{"model": "sound classifier", "dataset": "simulated modem signals in the audio band", "train_examples": 78125, "gain_aug_db": 6, "time_shift_ms": 50, "input": "waveform_16khz", "targets": ["modulation", "symbol rate", "carrier"], "num_classes": [16, 5, 4], "arch": "crnn", "norm": "batchnorm", "hidden_act": "hardswish", "channel_attention": "eca", "padding_mode": "reflect", "depths": [1, 1, 1], "kernel_size": 3, "wave_channels": 64, "wave_strides": [5, 2, 2, 2, 2, 2], "widths": [128, 128, 128], "rnn_width": 192, "rnn": "lstm", "bidirectional": true, "rnn_residual": false, "rnn_layers": 6, "mixing": "mixup", "loss": "cross_entropy", "optimizer": "muon", "muon_scale": "match_rms_adamw", "learning_rate": 0.004, "momentum": 0.95, "nesterov": true, "orthogonalizer": "newton_schulz_5", "adamw_lr_other_params": 0.0015, "max_grad_norm": 1.0, "max_steps": 1300, "batch_size": 64, "epochs": 1.1, "lr_schedule": "cosine_restarts", "final_lr_fraction": 0.01, "warmup_steps": 60, "weight_decay": 0.4, "adamw_weight_decay_other_params": 0.05}
Rows from block 4, named by matrix and row number. Each number is 50 + 15 x the weight over the matrix's rms, rounded and kept within 0 to 99. All counts start at 0.
# weight_hh_l0_reverse: LSTM recurrent weights, backward direction (gates i, f, g, o stacked) (model.rnn.1.rnn.weight_hh_l0_reverse, 768x192), inputs 128-191
weight_hh_l0_reverse.481:39 61 44 61 48 46 70 26 77 45 44 48 42 69 55 64 45 47 49 55 47 54 76 52 54 53 52 74 85 37 54 51 33 51 46 57 47 64 71 58 47 26 61 44 70 65 53 61 37 21 59 63 34 38 85 47 39 41 54 57 32 36 49 53
weight_hh_l0_reverse.482:67 48 40 63 57 44 55 63 73 33 48 37 50 53 67 45 66 68 74 24 46 51 29 52 40 62 54 48 69 65 54 42 42 34 52 36 45 52 52 36 41 65 50 54 33 63 63 71 27 46 64 31 47 40 52 54 80 44 39 09 50 40 50 54
weight_hh_l0_reverse.483:47 22 30 81 64 64 74 48 62 53 91 64 61 29 63 63 41 48 43 66 37 71 69 63 29 49 53 41 50 49 64 66 64 44 47 39 60 68 55 39 33 51 52 36 35 52 37 55 60 65 64 42 19 47 46 49 46 45 33 45 52 46 40 40
weight_hh_l0_reverse.484:44 59 55 73 25 59 42 12 50 50 60 53 49 62 57 38 61 59 55 56 57 25 61 58 42 51 71 67 37 66 75 58 54 55 68 50 44 50 41 32 49 50 75 23 60 52 32 42 54 61 68 40 30 37 51 52 02 49 64 51 50 44 58 37
weight_hh_l0_reverse.485:60 60 86 37 50 45 36 45 73 51 86 33 68 35 46 49 47 66 36 62 68 20 43 54 48 38 47 16 43 47 57 47 40 37 44 47 63 63 19 53 63 83 37 85 44 49 29 55 42 45 51 27 77 57 37 31 34 49 44 55 37 28 45 62
weight_hh_l0_reverse.486:54 39 47 63 70 66 26 74 41 61 65 54 38 78 57 62 46 49 45 40 25 53 32 59 36 41 57 56 52 54 32 55 58 48 27 36 40 43 63 53 74 33 67 44 70 67 65 42 59 60 42 59 68 55 72 39 62 37 29 33 47 72 53 34
weight_hh_l0_reverse.487:55 54 50 77 63 50 67 67 16 54 54 48 58 55 37 54 59 35 28 65 13 42 21 36 34 43 42 20 50 41 37 43 63 82 45 36 57 57 53 72 47 60 66 38 74 36 52 31 63 64 58 49 62 55 34 50 53 57 42 64 71 61 61 36
weight_hh_l0_reverse.488:32 60 34 37 47 54 72 57 52 62 56 42 49 30 33 54 58 50 57 66 60 59 26 23 71 65 49 28 45 56 44 72 78 53 33 71 55 51 61 37 50 38 61 26 35 61 58 68 53 50 67 51 84 28 37 54 71 73 40 49 55 45 46 56
weight_hh_l0_reverse.489:21 75 45 56 61 79 29 49 48 27 67 80 62 45 36 40 67 84 63 59 38 46 40 56 35 48 51 57 43 40 55 69 48 53 61 62 70 44 66 56 66 48 20 67 40 50 58 47 75 55 78 56 54 43 46 51 54 68 33 67 43 55 39 43
weight_hh_l0_reverse.490:46 48 07 57 47 44 50 43 41 38 18 45 48 70 46 44 28 46 34 72 19 53 32 50 55 52 63 63 52 34 57 55 35 40 61 42 34 69 51 56 43 62 58 53 32 79 39 47 50 77 20 57 51 35 43 59 40 49 46 46 67 56 58 48
weight_hh_l0_reverse.491:62 53 59 48 54 53 57 55 48 51 78 61 60 65 47 46 28 43 64 38 65 71 22 58 36 42 64 61 35 36 60 41 49 61 62 61 24 46 51 54 55 32 53 58 15 74 54 51 74 65 55 58 54 47 58 43 52 50 57 50 43 65 68 85
weight_hh_l0_reverse.492:61 78 61 59 29 49 68 20 30 35 32 48 46 61 50 49 61 53 62 20 28 64 26 60 46 59 55 77 33 61 70 52 52 47 60 50 59 17 93 58 48 25 62 46 35 56 54 06 37 56 49 33 65 40 65 93 29 36 44 07 46 46 44 41
weight_hh_l0_reverse.493:62 44 41 55 15 53 44 43 49 53 48 55 63 56 20 56 54 46 21 55 63 57 48 39 39 22 43 52 55 24 36 54 51 49 37 71 41 73 63 58 30 52 51 51 37 57 45 45 79 57 66 37 38 61 39 51 49 59 46 81 67 23 32 35
weight_hh_l0_reverse.494:32 43 54 48 68 40 65 36 63 07 63 40 57 44 65 85 58 44 64 75 01 45 49 37 12 59 69 65 63 41 54 60 74 38 67 38 38 60 56 29 54 80 58 22 40 26 31 53 70 51 37 54 48 50 44 41 27 57 51 57 38 49 58 49
weight_hh_l0_reverse.495:62 54 41 61 52 61 32 38 69 37 50 50 85 41 46 69 74 50 64 62 56 42 71 66 21 81 61 34 68 80 65 40 68 48 72 50 65 63 27 54 56 74 58 54 22 43 43 49 41 64 56 64 45 63 44 37 50 63 55 47 51 59 47 30
weight_hh_l0_reverse.496:58 47 43 66 39 55 44 47 70 35 55 38 51 23 86 47 46 42 48 37 46 44 46 78 41 52 60 40 40 59 58 36 35 46 59 55 28 36 90 67 35 59 44 41 76 43 52 41 41 61 20 50 52 32 50 63 74 27 75 44 52 52 50 43
weight_hh_l0_reverse.497:35 45 58 39 33 58 36 35 40 27 26 35 83 29 44 66 31 37 20 43 43 24 55 33 66 53 63 69 58 60 25 67 69 46 55 60 20 49 53 46 31 45 40 37 75 51 61 49 40 74 42 70 62 46 51 34 27 52 54 41 56 68 40 58
weight_hh_l0_reverse.498:33 38 32 52 35 41 80 38 39 88 57 51 67 53 57 66 62 36 36 51 47 40 30 26 68 36 49 25 50 74 20 32 48 40 63 30 46 55 65 13 46 51 52 48 42 55 62 52 25 46 45 63 55 61 50 42 51 69 62 30 51 37 53 79
weight_hh_l0_reverse.499:56 66 66 47 52 59 43 67 51 70 48 58 17 44 32 51 56 56 41 31 50 59 74 43 59 47 54 55 45 47 44 48 76 40 28 49 35 44 46 86 30 48 23 49 42 50 59 32 39 53 49 25 42 31 52 22 77 61 53 37 48 59 44 16
weight_hh_l0_reverse.500:49 54 64 31 50 81 55 50 35 96 48 47 65 71 57 53 43 52 28 34 49 52 71 49 46 40 48 36 50 43 65 75 27 99 45 24 38 56 75 65 36 50 62 10 25 32 52 27 34 66 70 36 50 49 79 47 40 21 42 34 40 48 70 61
weight_hh_l0_reverse.501:55 60 14 35 50 40 21 40 45 57 46 44 49 37 60 71 34 27 51 71 64 26 55 52 56 58 42 63 60 38 40 37 54 44 38 19 51 72 54 43 46 43 53 69 64 47 78 64 42 58 54 58 57 75 49 49 41 43 38 37 06 87 62 37
weight_hh_l0_reverse.502:54 61 32 38 60 56 52 31 21 52 56 21 46 53 47 68 69 15 63 62 62 28 41 32 36 56 61 39 71 51 44 42 52 50 55 31 35 27 71 31 52 76 26 40 60 78 54 54 60 58 40 50 58 66 34 26 38 58 35 61 57 52 41 52
weight_hh_l0_reverse.503:59 56 57 04 35 51 42 41 47 62 51 43 76 33 15 82 63 53 55 44 59 71 63 70 19 42 72 37 56 55 43 58 33 64 53 50 46 44 63 76 58 28 35 32 76 46 78 48 65 74 40 69 42 61 64 66 33 43 92 78 99 40 46 87
weight_hh_l0_reverse.504:39 49 37 36 35 37 37 82 48 57 62 52 26 41 33 36 19 55 58 71 30 34 62 58 45 42 41 33 40 68 43 47 48 63 49 42 68 44 44 40 55 76 31 38 58 76 18 35 62 50 60 72 59 86 30 60 45 61 13 46 70 48 76 50
weight_hh_l0_reverse.505:65 31 39 61 57 35 60 41 56 78 58 53 37 49 19 38 46 63 57 58 60 27 62 41 53 48 54 35 34 41 42 36 49 29 64 28 51 68 63 46 52 60 50 60 52 59 71 57 53 43 53 59 31 39 22 45 38 42 37 72 48 37 48 47
weight_hh_l0_reverse.506:58 53 67 49 48 67 66 29 55 46 48 61 43 63 58 47 82 51 35 38 36 60 50 68 55 44 34 47 57 65 63 55 71 43 67 28 53 40 55 48 54 52 38 44 47 65 10 55 53 59 52 56 61 59 39 64 52 54 55 60 40 71 68 65
weight_hh_l0_reverse.507:47 54 60 54 58 60 31 49 54 69 41 43 68 71 51 47 26 36 57 40 70 50 56 54 53 85 42 65 34 80 44 68 52 51 65 47 36 34 22 47 53 55 47 58 73 50 36 69 28 64 78 88 67 50 62 54 68 21 33 12 69 58 66 48
weight_hh_l0_reverse.508:63 52 66 40 58 46 34 66 75 67 33 56 48 51 50 28 55 51 85 58 51 47 53 47 48 53 44 25 52 44 62 49 49 32 39 54 46 15 24 46 53 59 39 52 34 30 34 32 58 59 51 55 26 21 57 73 60 56 36 51 53 57 53 53
weight_hh_l0_reverse.509:65 46 34 54 47 51 32 69 49 56 74 52 52 45 60 46 71 43 39 58 42 43 54 61 37 54 31 60 42 41 68 56 54 89 52 71 29 42 62 33 39 42 26 22 84 65 45 53 20 37 58 49 37 63 65 51 29 68 32 13 43 43 10 54
weight_hh_l0_reverse.510:54 23 66 77 65 47 62 73 42 48 46 50 49 34 62 57 55 47 56 55 66 41 51 47 25 39 52 46 50 57 51 36 68 17 44 65 52 44 79 47 71 50 57 59 54 68 38 63 46 40 68 51 33 44 76 47 40 48 60 43 84 55 41 67
weight_hh_l0_reverse.511:65 64 47 42 78 72 38 53 57 47 75 57 53 23 63 53 58 71 45 56 62 67 45 64 30 36 67 56 37 77 58 38 57 64 72 73 56 53 40 35 40 62 60 72 26 38 43 56 44 39 54 51 57 37 63 63 47 14 38 67 60 58 41 67
weight_hh_l0_reverse.512:00 72 46 34 48 53 60 34 62 23 70 60 47 67 24 62 43 42 63 36 33 73 48 36 58 67 66 28 46 47 57 68 61 46 99 67 34 38 48 50 40 47 51 33 10 50 65 67 45 30 31 88 32 37 56 51 48 24 45 59 59 60 55 56
weight_hh_l0_reverse.513:83 00 46 84 46 78 33 38 60 54 46 47 45 53 29 60 55 63 63 33 49 55 64 55 67 49 47 45 63 62 50 55 43 50 46 66 38 43 50 59 72 38 59 41 34 57 53 36 46 63 30 37 44 30 31 38 34 67 24 45 43 44 34 40
weight_hh_l0_reverse.514:62 57 00 57 35 57 45 39 39 43 46 68 18 75 32 44 69 49 67 70 54 30 43 52 55 42 76 76 56 59 46 58 35 38 61 53 39 70 57 41 80 65 13 49 36 28 29 58 14 34 43 21 70 57 25 39 57 52 72 44 48 59 55 61
weight_hh_l0_reverse.515:40 39 52 00 55 55 74 34 51 54 34 63 55 43 58 56 50 78 73 66 29 64 54 68 74 36 42 45 78 51 66 55 83 29 77 40 57 43 56 63 60 51 46 42 24 60 68 47 38 63 49 81 58 51 47 18 37 54 37 36 61 39 44 53
weight_hh_l0_reverse.516:60 70 60 35 00 41 32 68 52 50 44 28 67 48 32 64 43 70 57 26 25 24 70 38 45 79 48 66 54 49 40 45 61 58 59 52 31 51 21 44 41 35 33 52 65 42 34 80 63 42 49 51 92 77 58 68 41 28 37 59 70 53 47 64
weight_hh_l0_reverse.517:42 56 54 53 50 00 45 39 59 49 58 49 41 35 38 45 64 35 65 68 49 56 53 49 52 38 73 74 62 28 56 40 63 69 53 45 61 74 59 12 41 51 65 50 29 45 33 38 56 45 40 66 39 46 59 65 44 29 61 25 58 56 61 60
weight_hh_l0_reverse.518:58 59 70 38 52 52 00 32 63 49 48 56 59 41 54 84 60 89 60 59 63 63 47 53 41 38 41 60 72 45 77 44 55 26 71 48 35 71 51 50 45 37 40 46 44 45 42 40 30 44 81 52 31 59 42 55 75 58 10 49 30 48 75 40
weight_hh_l0_reverse.519:37 47 52 48 58 42 45 00 44 42 39 44 59 63 33 46 15 53 51 20 51 41 77 36 54 52 30 67 70 44 23 60 39 61 39 69 46 36 33 64 63 47 46 50 63 37 79 44 86 40 47 37 71 72 62 49 43 75 46 44 64 49 58 22
weight_hh_l0_reverse.520:56 55 61 22 55 68 39 40 00 37 53 59 75 57 67 49 34 45 50 60 32 41 41 35 77 61 35 43 52 67 77 35 52 66 80 69 32 43 41 64 42 48 49 64 49 43 62 55 51 66 66 62 13 47 37 63 70 38 41 51 47 30 26 41
weight_hh_l0_reverse.521:37 66 39 54 68 26 61 30 49 00 62 44 26 47 45 40 51 53 33 06 30 49 45 59 15 99 67 43 52 47 62 50 78 44 03 30 45 73 48 46 30 50 52 44 57 56 51 48 46 44 46 57 49 81 37 59 34 58 41 38 53 76 39 49
weight_hh_l0_reverse.522:63 47 65 32 80 48 47 73 27 44 00 21 44 55 61 48 53 67 53 34 63 66 41 32 70 52 30 73 54 55 44 65 42 43 53 27 42 35 56 51 76 65 63 42 46 41 60 76 84 41 51 40 20 33 52 55 71 55 23 70 45 42 70 37
weight_hh_l0_reverse.523:49 69 35 34 45 39 46 09 48 54 56 00 36 48 42 54 46 63 34 64 67 85 46 56 45 71 53 40 69 24 50 32 64 50 40 50 65 40 56 32 52 54 50 53 87 46 59 61 48 67 66 56 36 39 48 12 41 60 68 50 63 59 41 59
weight_hh_l0_reverse.524:67 51 50 27 36 42 74 72 78 38 61 62 00 52 40 70 64 47 50 42 42 59 52 48 63 56 56 58 63 36 54 35 41 55 50 36 49 50 37 44 58 78 45 35 59 52 85 64 37 67 49 37 50 23 58 43 56 63 71 35 49 50 39 53
weight_hh_l0_reverse.525:60 39 67 46 43 62 45 57 54 51 38 43 56 00 22 43 39 33 60 63 31 67 24 33 42 51 57 48 38 62 37 62 47 42 66 41 63 51 45 51 43 40 62 71 59 33 63 75 65 47 40 66 37 27 50 46 58 53 42 69 47 65 58 25
weight_hh_l0_reverse.526:51 55 40 64 47 56 47 36 44 50 47 45 22 55 00 64 76 57 53 53 57 63 58 58 47 35 36 36 51 59 64 74 46 36 65 62 63 67 75 57 63 25 47 41 72 55 57 60 58 48 54 48 45 47 48 53 61 32 63 37 40 52 74 28
weight_hh_l0_reverse.527:59 22 52 63 40 16 67 49 45 46 63 71 27 65 30 00 31 77 74 57 72 63 53 36 64 71 53 54 71 76 88 33 46 01 39 30 61 46 54 33 60 35 63 47 38 45 51 28 61 28 66 54 50 68 55 41 50 39 57 77 30 59 48 71
weight_hh_l0_reverse.528:59 59 33 76 13 65 47 74 37 55 81 59 42 61 49 71 00 31 59 38 68 55 67 50 51 28 40 85 49 63 26 46 48 37 34 57 31 55 50 36 68 65 38 27 54 77 58 35 42 58 74 39 28 73 50 44 33 68 40 46 50 47 43 50
weight_hh_l0_reverse.529:57 42 43 18 30 40 70 59 38 47 48 54 40 64 46 28 59 00 42 38 50 59 58 54 59 87 48 77 46 24 56 55 51 52 61 50 33 80 69 65 43 33 46 58 55 51 69 27 47 57 45 55 32 32 56 51 78 65 48 50 58 66 49 62
weight_hh_l0_reverse.530:52 54 45 52 26 30 53 46 50 46 41 43 42 64 20 29 32 48 00 32 38 37 65 38 54 77 37 37 25 84 69 52 64 37 53 45 67 46 75 30 67 37 65 28 40 65 36 53 38 58 56 60 44 71 42 41 52 67 74 28 38 64 59 37
weight_hh_l0_reverse.531:55 74 71 55 80 63 37 31 53 99 66 63 54 82 53 26 47 41 41 00 36 69 54 49 55 63 69 30 44 63 55 23 37 46 47 57 28 43 48 65 52 57 33 39 27 64 34 35 44 61 52 27 44 63 56 33 32 47 66 76 49 79 33 50
weight_hh_l0_reverse.532:67 10 47 54 15 47 42 63 47 37 29 75 50 70 57 92 48 58 43 39 00 73 48 73 47 39 58 52 70 75 42 62 58 35 61 46 50 63 45 56 19 48 58 43 28 54 46 30 20 33 43 65 33 49 60 61 35 42 34 31 45 43 29 42
weight_hh_l0_reverse.533:59 36 56 44 51 35 38 17 54 50 34 39 56 50 55 39 62 28 60 66 50 00 79 47 62 54 67 59 47 59 39 66 40 56 37 52 57 38 20 40 42 27 43 43 83 19 56 71 55 56 46 75 49 32 69 72 43 39 44 60 40 42 55 39
weight_hh_l0_reverse.534:44 44 51 52 57 54 68 35 58 57 37 43 60 56 38 28 56 63 47 16 71 69 00 67 50 48 34 79 62 39 72 37 39 69 25 38 49 49 33 54 38 64 37 46 26 61 25 65 27 46 61 55 43 36 21 58 46 53 47 46 53 66 15 59
weight_hh_l0_reverse.535:49 39 51 53 33 68 47 30 50 43 76 50 58 64 40 58 53 47 56 47 69 48 43 00 47 82 33 44 54 66 40 42 49 48 26 56 72 27 57 68 33 23 71 57 74 31 35 31 37 48 42 50 39 56 49 51 35 49 54 66 32 40 49 46
weight_hh_l0_reverse.536:76 58 83 75 57 73 41 55 29 49 49 39 40 56 38 64 75 25 48 51 60 67 73 57 00 60 68 44 52 36 43 43 51 45 54 64 26 50 56 29 29 83 29 66 50 46 90 52 53 39 52 41 44 44 43 56 59 14 37 47 44 39 89 30
weight_hh_l0_reverse.537:17 67 15 32 66 65 50 73 38 45 66 35 70 49 48 34 24 54 48 34 33 62 51 66 57 00 44 67 39 61 60 41 61 32 35 39 69 44 79 54 42 44 53 63 45 71 38 71 60 59 42 55 78 30 61 37 41 46 40 38 53 60 37 85
weight_hh_l0_reverse.538:55 47 48 28 43 52 48 53 75 35 44 72 38 80 44 27 47 53 53 47 28 34 75 46 38 49 00 55 49 57 59 27 45 59 47 35 52 58 38 44 34 81 61 32 80 48 69 59 73 36 69 71 62 19 38 35 39 79 40 58 70 32 45 55
weight_hh_l0_reverse.539:60 46 76 77 89 49 62 39 35 49 65 47 67 38 65 67 73 62 69 47 41 60 51 59 71 62 59 00 73 74 57 51 36 47 64 56 38 77 29 38 78 33 52 42 57 75 64 43 51 59 48 47 55 66 46 57 52 49 15 72 34 65 45 47
weight_hh_l0_reverse.540:59 30 42 70 62 49 60 35 59 32 48 51 43 63 36 47 44 63 40 32 41 58 59 38 40 45 64 52 00 51 52 43 16 66 40 77 53 23 33 58 57 38 42 41 41 50 58 73 45 56 57 78 41 54 41 35 52 35 55 42 43 64 63 56
weight_hh_l0_reverse.541:59 48 46 46 70 65 73 61 67 73 34 52 51 37 25 50 55 75 23 50 54 50 75 31 55 46 58 68 65 00 55 46 30 37 43 35 61 43 35 68 29 41 84 32 49 59 50 85 31 42 47 29 31 52 34 39 36 32 66 30 61 39 51 77
weight_hh_l0_reverse.542:54 36 42 43 29 52 24 42 32 73 62 62 51 29 39 55 64 41 52 49 58 35 34 17 48 62 64 71 61 39 00 50 47 25 61 30 70 46 72 67 43 56 80 47 36 40 35 67 60 42 33 45 64 62 32 41 49 64 53 27 46 52 40 36
weight_hh_l0_reverse.543:25 23 39 67 54 16 45 08 32 48 37 24 65 38 31 71 49 60 83 54 56 65 61 54 67 58 52 75 51 33 40 00 38 76 50 35 28 59 41 39 53 42 67 52 63 43 41 43 33 74 68 49 82 38 51 53 64 52 39 55 46 85 75 53
weight_hh_l0_reverse.544:39 38 43 45 72 67 14 42 54 54 73 59 95 56 37 76 42 61 47 60 52 69 57 58 70 40 53 73 49 46 46 56 00 49 21 83 48 52 28 43 74 53 50 59 44 45 31 23 71 51 82 34 48 49 31 64 27 41 65 23 67 62 65 42
weight_hh_l0_reverse.545:55 42 45 56 37 60 52 52 61 47 58 53 54 68 20 49 39 71 66 25 46 65 49 47 42 24 57 69 44 54 42 37 74 00 51 41 58 66 55 43 57 97 54 75 67 54 53 70 67 49 44 56 61 14 38 54 29 57 25 69 44 69 69 56
weight_hh_l0_reverse.546:42 41 48 55 47 70 29 33 69 30 35 34 63 44 53 64 52 43 73 37 49 43 38 58 44 55 33 60 65 56 13 44 60 47 00 34 86 59 30 33 48 60 79 46 43 40 49 41 52 76 73 62 47 17 37 59 56 59 27 29 20 47 29 47
weight_hh_l0_reverse.547:39 48 49 58 52 48 47 43 56 26 52 64 49 49 38 39 61 52 31 61 46 52 40 48 35 64 59 47 42 87 59 30 92 78 29 00 54 23 65 75 57 70 61 42 43 26 64 50 60 27 53 30 69 43 74 32 46 47 80 42 59 69 39 54
weight_hh_l0_reverse.548:44 58 72 44 40 82 43 35 70 65 43 42 47 44 67 47 46 53 25 47 27 48 44 57 59 33 52 51 71 58 35 51 52 40 60 60 00 46 54 51 69 56 10 61 35 59 50 68 39 39 69 33 37 56 40 54 43 36 34 41 56 63 25 57
weight_hh_l0_reverse.549:40 41 35 46 56 66 23 31 59 36 45 63 60 49 71 42 56 71 58 53 56 44 67 47 36 27 35 72 62 43 66 57 48 56 53 42 55 00 35 48 59 29 49 61 58 56 44 38 31 45 42 53 64 47 61 48 41 45 38 69 43 57 64 16
weight_hh_l0_reverse.550:20 66 50 63 23 49 33 18 35 44 31 67 58 79 50 66 59 59 63 49 25 38 16 56 37 60 64 20 46 77 51 57 38 65 45 41 64 62 00 66 24 49 34 51 47 49 37 63 46 33 53 39 43 37 59 47 32 51 75 68 51 52 49 49
weight_hh_l0_reverse.551:54 31 52 41 46 67 32 55 60 73 70 64 35 51 57 57 32 47 25 46 51 55 64 27 67 38 71 48 58 36 35 29 49 83 32 70 73 57 61 00 50 54 67 61 80 28 66 80 44 35 78 60 56 65 39 42 36 39 31 75 32 59 54 61
weight_hh_l0_reverse.552:41 38 35 52 48 66 48 64 65 57 41 48 33 30 39 46 14 56 67 77 48 56 47 54 66 43 26 46 66 57 62 52 26 48 40 50 63 43 39 53 00 50 66 40 64 50 66 48 41 30 34 68 79 47 40 64 49 49 47 79 66 63 65 34
weight_hh_l0_reverse.553:59 64 63 40 43 61 56 45 81 48 60 49 36 39 68 56 65 41 37 51 53 64 67 54 35 42 60 57 31 73 60 24 36 42 47 55 59 37 62 46 69 00 67 60 50 15 68 71 58 62 30 37 53 53 40 58 72 64 14 56 50 60 41 48
weight_hh_l0_reverse.554:49 35 50 55 60 37 42 75 42 54 33 63 62 54 47 89 65 44 45 48 40 54 94 50 72 42 55 62 48 65 62 41 40 50 26 42 41 56 68 42 43 55 00 16 27 57 57 47 39 17 49 26 36 48 48 63 40 48 57 57 64 40 31 54
weight_hh_l0_reverse.555:54 50 56 61 55 47 42 35 56 42 57 92 46 33 60 28 18 24 26 57 66 47 35 60 50 55 42 69 62 36 35 46 54 58 52 47 45 52 51 54 83 22 79 06 66 39 52 41 70 59 54 67 45 51 64 45 51 28 37 24 54 47 49 45
weight_hh_l0_reverse.556:53 51 51 39 39 41 55 45 67 47 39 59 33 66 38 46 68 21 55 43 57 14 66 60 62 70 77 67 46 51 71 53 41 57 32 18 54 58 47 48 48 44 48 43 00 41 54 30 50 41 42 37 37 60 43 62 72 37 49 39 83 28 48 56
weight_hh_l0_reverse.557:45 32 60 41 45 49 55 29 60 39 55 60 41 62 32 40 48 49 36 32 72 56 63 10 15 42 35 52 68 52 47 60 57 48 57 50 18 62 64 42 48 47 19 46 24 00 27 78 42 41 45 45 58 54 89 77 37 58 60 41 45 42 66 52
weight_hh_l0_reverse.558:60 45 57 47 41 81 51 48 54 39 56 47 59 15 49 40 44 46 47 16 70 47 46 61 45 26 49 62 48 60 49 54 53 30 49 59 63 57 42 42 48 45 44 09 39 55 00 38 45 46 45 36 78 47 49 52 37 33 59 54 63 54 51 51
weight_hh_l0_reverse.559:45 55 38 55 39 65 55 31 70 52 48 49 69 16 66 49 51 28 16 49 54 21 45 48 62 48 51 69 53 25 42 33 69 61 37 36 64 34 45 45 68 48 60 57 53 16 53 00 69 42 51 41 48 47 56 50 47 42 61 32 54 42 55 72
weight_hh_l0_reverse.560:63 64 59 32 60 42 57 31 33 57 14 55 56 42 66 42 28 27 54 70 46 63 42 68 58 33 55 57 48 75 63 58 49 45 37 48 60 47 35 57 55 55 51 32 48 58 01 51 00 51 51 71 60 58 67 52 38 60 54 36 55 56 36 70
weight_hh_l0_reverse.561:42 44 73 36 55 52 45 56 40 47 81 46 65 37 58 34 53 62 71 57 29 51 64 38 37 46 36 56 39 42 61 68 35 48 57 53 59 37 62 48 54 42 69 73 66 59 68 68 37 00 40 61 30 52 48 33 46 54 56 48 75 52 23 60
weight_hh_l0_reverse.562:68 45 78 60 33 35 37 39 37 57 53 59 56 70 85 59 41 54 73 55 49 42 45 74 41 58 66 36 64 48 63 28 59 58 34 76 33 63 47 44 55 54 41 79 59 37 33 76 59 69 10 52 30 41 54 46 53 73 30 39 58 49 26 50
weight_hh_l0_reverse.563:42 63 51 34 69 45 79 47 36 95 89 56 46 46 51 60 36 57 56 30 53 55 55 40 56 51 47 33 43 49 50 37 56 27 46 28 55 68 38 68 25 53 37 47 60 39 39 43 27 79 64 00 32 44 54 61 35 60 40 57 00 44 50 38
weight_hh_l0_reverse.564:79 65 47 39 31 68 27 65 59 44 38 59 67 63 31 30 43 43 66 45 61 52 49 51 56 76 45 59 58 24 52 61 27 43 41 94 65 34 53 55 70 71 08 75 45 29 68 52 27 44 55 49 00 42 52 46 47 48 56 42 43 53 56 54
weight_hh_l0_reverse.565:24 56 23 40 50 59 54 38 67 59 30 55 42 57 64 41 66 47 59 61 62 06 70 31 68 60 58 71 33 45 66 48 32 26 57 47 52 66 98 41 38 26 63 44 58 57 35 44 65 62 66 49 52 00 65 67 30 59 59 42 56 63 44 39
weight_hh_l0_reverse.566:58 58 55 45 52 54 44 24 52 29 35 79 38 46 54 48 42 25 52 67 66 35 68 47 70 43 40 41 24 38 48 51 65 55 43 44 42 40 20 70 35 56 60 31 62 52 55 74 30 29 48 39 70 43 00 48 54 52 60 47 47 41 40 66
weight_hh_l0_reverse.567:64 47 52 58 25 37 71 98 50 53 62 51 52 69 50 45 39 36 09 47 49 53 59 69 44 56 50 44 42 55 51 28 38 58 35 46 63 39 43 53 44 56 56 46 43 53 63 60 55 74 45 64 34 47 54 00 63 82 57 46 50 53 61 49
weight_hh_l0_reverse.568:62 60 63 58 41 36 81 30 18 54 55 45 52 49 67 45 40 60 61 48 53 64 42 32 35 42 49 40 75 58 49 36 48 52 55 24 46 53 44 63 59 35 54 39 39 32 62 65 19 40 52 76 49 80 58 47 00 45 21 20 30 49 59 54
weight_hh_l0_reverse.569:26 59 53 53 55 48 32 53 42 43 62 71 72 44 57 47 53 45 55 63 39 42 69 47 85 41 47 20 23 52 39 59 56 61 74 52 28 41 54 43 54 44 19 50 57 50 61 57 60 57 64 59 36 46 69 50 50 00 64 34 56 48 50 45
weight_hh_l0_reverse.570:40 71 17 43 59 52 77 56 29 49 22 53 38 31 44 48 36 37 43 70 26 39 50 37 41 56 63 57 49 57 34 44 53 43 13 68 45 42 29 70 50 41 49 56 53 55 43 62 36 45 33 52 70 68 37 63 35 53 00 57 72 47 37 40
weight_hh_l0_reverse.571:40 45 48 55 52 20 31 59 47 41 44 51 23 50 21 58 37 45 61 48 68 52 51 49 57 44 53 44 85 47 48 29 60 38 62 34 68 54 56 71 49 56 38 59 40 43 53 41 64 46 60 47 60 51 32 34 68 73 62 00 69 69 62 42
weight_hh_l0_reverse.572:59 25 47 61 53 45 43 46 76 41 60 42 18 42 46 59 47 60 37 49 47 51 55 51 14 10 61 47 53 35 59 41 21 47 71 47 43 56 38 62 72 60 51 59 63 44 59 45 59 33 60 83 54 58 61 80 64 39 83 70 00 56 63 62
weight_hh_l0_reverse.573:59 41 26 43 29 42 58 46 49 51 61 36 73 48 70 55 09 41 47 81 64 69 31 60 66 34 52 63 53 35 97 60 37 22 29 62 75 53 34 65 32 44 57 37 49 15 38 43 59 60 70 51 20 42 00 22 53 51 52 39 66 00 60 30
weight_hh_l0_reverse.574:62 52 30 58 47 70 19 43 63 71 87 44 55 60 36 51 45 53 44 50 49 41 15 46 44 73 35 61 24 44 73 43 60 65 48 57 57 78 32 29 76 40 27 44 64 39 59 45 67 63 34 50 33 44 38 45 67 45 11 66 56 65 49 57
weight_hh_l0_reverse.575:54 37 42 46 40 55 51 58 37 47 42 57 38 41 40 54 70 42 38 33 62 54 78 54 63 53 23 55 45 60 56 42 51 38 48 43 34 77 59 46 39 53 69 51 72 42 63 38 72 44 35 62 62 43 53 69 41 44 52 44 62 65 42 00
weight_hh_l0_reverse.576:50 35 33 74 41 59 55 42 56 35 87 74 34 50 54 26 51 23 44 55 35 29 69 54 63 67 47 64 35 39 52 70 47 56 21 58 57 71 69 46 43 48 31 64 68 45 73 15 24 57 61 67 52 47 67 40 38 56 43 48 36 53 19 27
weight_hh_l0_reverse.577:39 60 38 32 52 33 25 92 19 59 69 63 60 45 35 48 61 33 40 59 54 50 37 47 41 51 29 43 39 83 62 45 61 53 60 61 50 59 70 53 39 72 29 33 45 53 29 37 41 53 66 33 74 86 51 38 46 35 82 47 34 66 66 31
weight_hh_l0_reverse.578:39 57 48 48 30 42 33 41 78 29 52 49 63 54 37 15 30 78 62 58 40 56 63 84 47 47 37 15 43 50 75 83 63 41 62 44 54 41 51 44 46 23 35 64 72 36 45 60 58 57 21 55 75 41 46 50 40 51 62 23 49 29 33 66
weight_hh_l0_reverse.579:55 48 44 42 34 63 57 44 49 62 56 71 57 35 71 16 59 56 66 43 51 51 56 50 52 50 56 47 36 52 49 63 40 62 50 54 46 38 51 21 43 54 35 35 38 70 48 62 63 50 59 43 64 45 61 49 49 19 68 53 49 46 47 57
weight_hh_l0_reverse.580:65 41 66 60 65 33 75 48 39 33 59 52 23 60 52 49 60 57 51 56 48 62 47 37 80 49 42 33 39 61 34 47 53 45 38 48 42 27 67 75 60 78 72 48 59 55 57 77 50 20 63 54 65 69 21 57 52 58 55 35 44 47 25 58
weight_hh_l0_reverse.581:78 28 38 32 55 57 60 82 36 29 55 53 41 44 68 48 49 54 39 50 24 29 51 56 54 67 62 52 47 45 38 48 54 84 57 45 72 50 40 44 33 45 61 30 43 66 11 40 57 41 57 53 42 56 29 47 50 40 48 51 47 29 49 57
weight_hh_l0_reverse.582:47 41 55 62 48 48 60 24 43 54 68 57 39 64 43 81 52 38 27 38 30 62 45 47 48 51 38 51 32 53 64 40 76 64 41 51 46 72 38 37 43 50 62 47 41 67 70 37 74 47 64 60 33 64 30 50 66 22 46 60 45 67 54 77